config.toml
crop_scale_min = 1
decoder_drop_path = 0.1
beta1 = 0.9
Rows from block 4 of the text decoder, named by matrix and row number. Rows with one number belong to one neuron. Each number is 200 + 30 x the weight over its row's rms, rounded and kept within 0 to 999. All counts start at 0.
# fc1: MLP up (decoder.blocks.4.mlp.fc1.weight, 512x128), inputs 0-127
# fc2: MLP down (decoder.blocks.4.mlp.fc2.weight, 128x512, transposed), outputs 0-127
fc1.168,211,175,175,206,200,176,235,218,193,177,218,188,207,243,145,220,222,198,190,286,208,203,123,177,181,178,210,187,206,188,166,216,203,227,264,181,264,182,192,240,200,200,170,240,202,154,245,195,219,193,219,144,170,251,205,183,197,206,220,220,247,181,184,220,157,198,249,197,176,170,194,185,158,179,201,223,183,223,199,240,209,193,234,180,201,116,238,233,170,174,142,217,199,150,269,187,222,195,173,199,235,206,199,203,161,188,155,164,211,221,211,144,233,190,147,231,188,189,160,192,195,155,191,211,232,231,189,168
fc2.168,212,230,161,182,236,186,207,187,153,181,248,201,141,197,163,203,208,204,153,228,219,194,168,222,188,241,181,174,240,238,147,190,217,243,197,189,220,227,199,159,224,270,210,222,187,194,238,142,218,172,235,163,154,191,241,164,198,226,177,217,209,158,192,204,233,185,199,254,193,191,226,161,181,218,163,186,227,161,215,217,225,165,241,180,174,182,238,200,234,181,187,218,242,142,192,239,247,224,168,231,140,195,160,177,143,170,270,170,174,175,207,186,190,202,181,170,205,193,175,154,238,162,240,202,226,199,221,205
fc1.169,207,210,194,221,151,148,221,221,191,196,155,166,165,210,219,207,148,254,166,214,228,204,156,228,229,196,209,173,164,159,183,163,161,190,162,200,204,245,226,273,144,226,172,213,205,180,232,172,248,206,231,220,236,144,245,206,179,190,177,216,225,246,179,181,236,168,191,234,128,224,173,183,179,200,214,213,173,235,226,242,238,242,226,241,232,180,183,195,162,202,241,176,177,204,249,187,221,201,191,195,212,170,158,214,151,174,200,201,180,244,186,220,230,198,208,199,248,224,168,197,230,189,201,149,182,220,133,228
fc2.169,219,226,148,204,185,170,212,246,166,237,206,178,204,216,245,217,190,275,182,220,194,164,167,208,222,168,194,192,176,192,185,179,186,182,232,202,225,231,263,198,171,202,202,146,212,166,218,150,208,212,204,201,260,187,230,181,137,174,180,190,216,249,149,204,254,155,182,218,199,233,161,195,242,227,188,238,181,220,217,235,218,228,248,229,239,232,178,206,166,202,243,210,169,137,255,182,224,144,182,233,200,186,209,219,205,188,224,199,207,199,203,249,263,219,200,173,246,209,157,229,196,214,135,169,198,199,179,248
fc1.170,241,176,264,178,215,211,251,203,232,190,159,148,237,182,182,249,167,232,141,214,241,203,104,209,178,197,169,181,206,159,175,228,197,212,179,189,177,157,119,217,250,197,178,201,266,221,220,215,247,207,244,181,159,194,209,191,257,187,175,215,238,189,209,218,220,188,179,189,180,181,208,221,195,211,210,164,185,184,154,227,199,208,157,216,195,202,172,244,205,244,207,183,200,152,222,237,189,218,205,239,211,178,239,184,164,265,190,183,246,166,175,160,184,206,212,189,200,178,201,226,194,200,205,220,138,158,192,214
fc2.170,209,199,185,206,213,178,210,204,261,211,176,201,190,227,235,211,194,181,157,211,197,290,179,210,199,151,173,226,236,195,216,174,187,218,165,181,205,193,117,203,226,144,207,194,248,214,264,235,218,210,252,184,150,199,230,174,240,240,203,171,202,215,190,180,173,245,195,210,207,198,256,220,203,249,211,259,204,192,156,182,203,204,153,226,170,214,160,207,237,168,188,155,195,170,203,235,142,155,198,203,213,205,229,231,183,220,248,234,210,189,204,210,181,181,277,217,171,224,182,223,185,155,140,221,214,184,161,168
fc1.171,164,178,242,206,226,185,178,197,242,155,194,184,219,246,199,156,145,188,185,210,194,187,206,227,166,207,174,170,187,152,280,224,156,195,191,158,179,211,195,201,207,225,208,169,205,208,225,214,147,182,168,182,206,207,236,232,183,200,156,231,282,189,263,231,195,193,224,214,187,139,204,235,190,203,198,127,160,204,228,228,157,155,155,219,206,230,179,186,183,135,201,201,195,171,231,188,233,200,179,182,218,174,189,160,164,222,235,188,206,170,145,208,206,204,166,195,174,207,229,208,214,189,224,129,120,213,200,217
fc2.171,244,238,164,208,204,193,162,206,187,222,221,243,167,236,140,199,207,212,169,243,172,199,192,245,187,187,234,213,205,233,207,202,186,173,181,214,150,178,212,191,221,178,119,157,177,217,229,216,199,202,159,246,205,145,173,195,204,179,267,217,228,196,141,226,184,267,225,191,211,188,195,166,208,222,223,202,208,176,210,202,182,203,174,211,236,212,201,201,132,163,209,235,233,142,196,189,138,215,195,244,228,233,166,199,201,211,183,235,195,206,248,222,177,133,226,158,175,186,130,159,163,193,166,199,216,146,202,180
fc1.172,209,201,199,253,153,249,217,248,250,214,167,164,184,239,206,146,220,153,191,261,170,213,193,228,204,199,184,193,219,162,273,179,164,192,126,143,202,211,189,199,225,145,186,223,193,213,243,193,184,192,197,206,177,176,207,159,225,199,188,193,199,251,202,223,210,231,247,213,178,148,212,206,199,184,206,221,189,203,227,249,208,233,164,230,223,229,192,212,155,182,143,239,148,232,224,190,138,193,180,181,238,167,170,180,200,214,230,217,171,177,196,196,230,187,252,229,153,193,148,191,221,177,211,157,205,187,172,148
fc2.172,184,164,187,186,222,182,210,205,231,149,210,166,170,183,214,155,279,177,227,178,196,199,212,171,174,195,198,206,231,233,215,142,245,196,224,139,214,224,155,182,185,169,240,204,173,172,172,231,172,174,227,195,144,226,238,162,209,233,180,223,109,208,219,186,252,201,213,190,230,194,225,180,167,188,161,241,172,216,202,185,163,165,209,245,187,233,185,249,221,139,126,216,194,218,201,181,228,236,179,157,179,168,182,215,187,203,262,226,181,220,213,199,262,216,157,248,193,185,181,152,199,185,200,193,204,188,207,203
fc1.173,206,211,172,205,212,194,192,234,212,173,181,223,200,182,177,174,206,185,202,188,162,216,190,187,194,200,252,206,179,208,263,195,179,219,195,202,243,231,215,196,193,192,211,262,218,227,251,180,140,217,210,142,237,206,225,224,248,196,168,172,242,183,184,192,237,235,213,182,148,157,154,193,183,174,187,190,179,212,164,239,180,205,216,213,104,235,202,207,205,223,211,207,178,241,243,246,202,129,189,155,230,207,200,237,186,210,158,174,219,175,118,199,224,218,175,217,244,245,201,225,193,160,191,112,205,247,188,218
fc2.173,165,204,204,208,201,198,233,194,170,244,211,215,239,234,197,171,156,187,197,196,180,175,191,209,219,160,126,168,209,244,239,223,228,201,206,165,216,189,182,126,250,252,165,151,261,179,214,187,187,173,213,196,212,204,190,196,141,224,183,191,219,164,194,189,240,167,163,220,185,198,213,226,215,191,242,180,224,190,185,160,196,196,187,240,226,209,165,162,211,274,197,173,200,153,252,169,215,193,191,217,226,226,173,189,204,213,265,191,185,200,187,265,90,208,200,227,181,179,259,214,212,212,225,191,183,178,158,196
fc1.174,198,171,214,204,212,206,191,211,243,223,250,221,217,202,147,183,218,147,204,181,207,200,173,204,227,177,178,174,224,153,195,184,240,187,211,200,182,180,158,217,227,128,139,154,216,196,225,157,267,222,223,158,176,195,219,163,231,226,262,227,185,225,229,196,156,202,165,241,198,230,160,225,203,174,173,189,203,187,204,186,226,212,155,157,230,181,172,163,232,216,194,244,187,187,224,264,189,135,223,265,193,202,198,201,208,258,181,197,218,185,233,205,266,228,180,223,248,166,189,198,217,222,197,187,254,196,176,142
fc2.174,270,214,220,179,215,274,164,245,193,177,206,153,193,169,227,165,177,217,191,197,213,180,216,211,201,203,226,191,200,166,185,274,153,192,179,183,196,233,241,175,252,154,202,233,216,183,213,162,165,188,191,162,210,224,191,186,209,174,115,179,230,182,212,289,197,222,225,222,235,188,184,148,183,214,171,169,164,182,194,218,187,212,189,204,158,220,229,184,159,230,268,245,210,210,126,199,202,167,200,174,200,230,206,197,215,210,193,172,209,167,184,162,173,200,158,195,174,205,220,189,264,198,180,201,214,202,232,260
fc1.175,215,180,155,212,158,158,211,195,251,208,179,242,239,233,208,230,157,226,183,234,220,211,201,231,175,207,203,182,209,216,222,236,171,158,164,248,187,155,182,226,221,228,180,195,242,249,213,214,243,223,150,227,199,201,220,246,184,128,198,168,239,200,227,268,213,212,181,218,179,230,143,179,209,197,227,168,186,191,173,264,216,200,235,171,187,141,210,231,175,258,194,177,161,215,241,178,216,216,212,217,182,168,158,216,107,174,167,212,196,189,207,179,169,182,221,180,182,218,222,198,234,201,179,147,211,215,161,233
fc2.175,171,136,207,226,203,303,215,191,248,206,196,247,178,267,145,174,163,215,242,216,186,207,190,228,160,223,170,213,230,172,235,190,185,139,205,186,221,189,224,227,232,193,208,232,223,230,243,259,196,229,207,182,170,227,198,189,212,187,178,149,217,199,237,211,192,160,202,233,193,187,220,188,215,175,212,172,197,176,171,245,216,158,178,178,131,191,237,210,168,245,145,186,201,193,245,176,210,163,171,205,190,168,189,187,137,191,191,190,219,235,224,194,241,263,206,194,210,194,206,210,185,240,213,159,174,247,190,162
fc1.176,182,190,189,216,212,162,168,182,271,181,193,243,190,184,224,206,165,215,216,196,191,203,199,198,184,102,209,210,197,186,215,241,199,227,141,204,236,227,214,206,204,225,178,223,200,189,293,242,178,203,228,172,199,215,194,216,147,206,190,161,295,233,176,167,172,197,243,210,211,263,188,201,170,187,177,226,174,227,176,213,209,215,228,208,185,200,209,217,223,209,196,168,218,214,245,188,190,143,230,173,203,235,198,237,204,218,200,247,196,202,202,173,260,161,198,249,204,208,183,195,184,112,218,247,260,237,189,208
fc2.176,185,209,236,185,203,221,222,213,177,209,219,251,178,258,179,176,176,219,241,189,217,183,220,214,199,235,181,221,204,171,183,188,179,188,167,173,200,167,270,194,203,272,220,194,207,260,182,234,217,124,218,177,189,192,255,159,170,207,210,190,141,155,194,204,205,176,173,244,182,158,232,204,177,202,162,183,182,188,264,241,176,207,212,199,259,172,180,198,213,193,176,206,201,179,134,179,237,199,190,179,205,233,174,170,210,192,199,229,174,253,241,198,173,220,185,133,237,150,218,212,206,211,221,154,131,213,262,195
fc1.177,196,221,200,214,192,161,214,189,233,207,114,200,248,266,223,132,212,158,178,228,233,195,196,262,205,136,198,245,199,256,274,162,251,223,160,181,202,228,163,221,197,180,211,151,221,199,251,247,197,185,232,190,216,159,185,189,215,209,200,199,217,245,181,190,193,246,200,234,198,177,200,272,171,154,207,210,216,191,164,191,221,187,164,230,182,201,171,178,228,199,227,168,169,167,219,172,166,221,199,251,206,221,237,237,213,189,212,184,192,210,190,223,250,211,223,209,182,194,191,243,195,142,219,217,186,185,152,191
fc2.177,198,201,207,178,183,273,193,210,229,184,160,183,210,202,205,187,192,174,227,217,171,218,203,148,233,172,217,184,233,171,204,196,170,248,185,197,218,182,220,147,178,199,199,192,200,178,218,169,206,179,201,182,190,217,253,240,192,191,217,190,262,170,178,221,251,151,213,208,189,224,172,245,195,211,163,214,228,226,260,217,184,227,219,192,223,254,206,182,182,236,221,184,193,206,136,225,235,194,220,191,222,274,155,232,197,244,209,242,249,130,143,207,243,186,182,202,209,211,219,161,178,117,257,210,263,191,242,202
fc1.178,238,180,196,218,179,203,202,219,242,180,235,311,204,210,143,177,192,146,230,184,188,203,220,198,188,211,203,182,209,144,214,214,171,252,218,234,161,168,214,162,235,147,196,160,199,163,206,214,243,212,186,176,220,203,176,228,197,195,186,185,178,202,207,213,178,197,185,244,173,206,206,248,209,235,160,221,173,224,219,182,224,222,153,165,198,255,223,181,200,154,226,223,173,186,166,258,196,188,260,198,177,177,252,233,177,236,196,197,222,182,187,165,262,195,140,234,188,199,175,232,148,180,194,173,208,128,171,214
fc2.178,211,172,190,226,166,175,137,181,200,148,160,234,231,243,178,175,197,162,190,227,190,189,164,183,246,187,217,240,206,154,224,204,204,182,186,179,168,173,241,200,172,196,191,190,181,188,174,159,164,205,188,188,195,254,197,223,183,186,171,264,221,255,252,209,161,171,229,212,245,172,244,166,193,238,200,239,203,189,282,206,189,200,194,226,218,166,211,213,190,114,257,264,197,206,168,178,176,261,239,243,195,211,194,183,203,193,162,225,199,215,259,181,228,215,154,200,216,186,210,187,226,186,157,182,237,198,238,211
fc1.179,198,230,148,230,199,132,177,172,221,233,130,208,159,189,153,212,197,202,145,214,123,276,236,287,208,203,212,209,235,244,229,180,220,208,198,228,228,189,176,176,130,182,168,210,187,195,220,209,214,205,218,179,210,174,175,176,239,221,204,195,190,178,243,169,202,197,210,230,168,246,175,232,208,211,187,193,202,186,200,184,225,192,185,179,146,221,197,208,233,175,180,179,180,172,230,220,168,226,180,226,242,214,182,254,221,164,238,165,193,153,162,238,182,140,225,206,199,197,208,193,212,164,171,166,233,181,144,193
fc2.179,219,197,240,236,180,231,235,198,223,212,196,252,260,194,197,176,167,191,247,176,222,204,217,212,219,188,188,230,156,203,191,217,208,200,184,183,207,225,217,238,223,246,187,211,263,197,231,205,236,152,207,217,218,167,191,288,182,179,158,194,206,196,237,211,162,188,230,214,212,166,257,207,201,203,265,232,176,220,180,171,198,155,150,241,201,197,190,216,182,182,235,213,206,185,234,200,222,148,255,238,190,222,197,160,224,147,243,166,185,248,238,216,152,230,161,237,174,173,161,246,146,236,215,177,161,202,223,236
fc1.180,185,188,197,236,159,237,173,222,227,190,155,159,176,239,241,195,203,150,207,247,187,179,214,199,178,221,166,222,220,202,244,157,180,174,156,150,186,171,189,237,215,150,201,220,185,270,205,202,261,225,203,185,204,182,172,138,228,234,193,173,191,261,193,237,202,255,235,202,168,162,194,230,191,213,168,192,181,243,228,240,221,231,183,239,241,212,209,227,163,191,162,224,132,243,217,182,170,182,173,223,208,149,131,245,206,225,229,189,189,196,204,209,223,210,243,184,166,196,195,167,218,185,214,164,155,183,190,157
fc2.180,185,176,190,218,222,177,210,233,249,154,186,148,185,189,233,162,240,165,263,195,174,208,247,168,199,194,184,235,204,230,222,199,242,161,211,139,174,230,151,173,205,180,233,193,166,175,166,190,146,218,182,235,153,182,216,228,192,202,163,180,127,226,228,214,220,206,188,193,240,207,219,164,174,206,241,233,164,222,213,178,177,186,190,205,208,206,177,252,214,141,169,216,197,194,221,145,228,188,192,168,175,160,184,206,167,202,284,195,169,220,213,181,253,168,198,273,185,188,178,137,211,190,206,199,185,163,174,223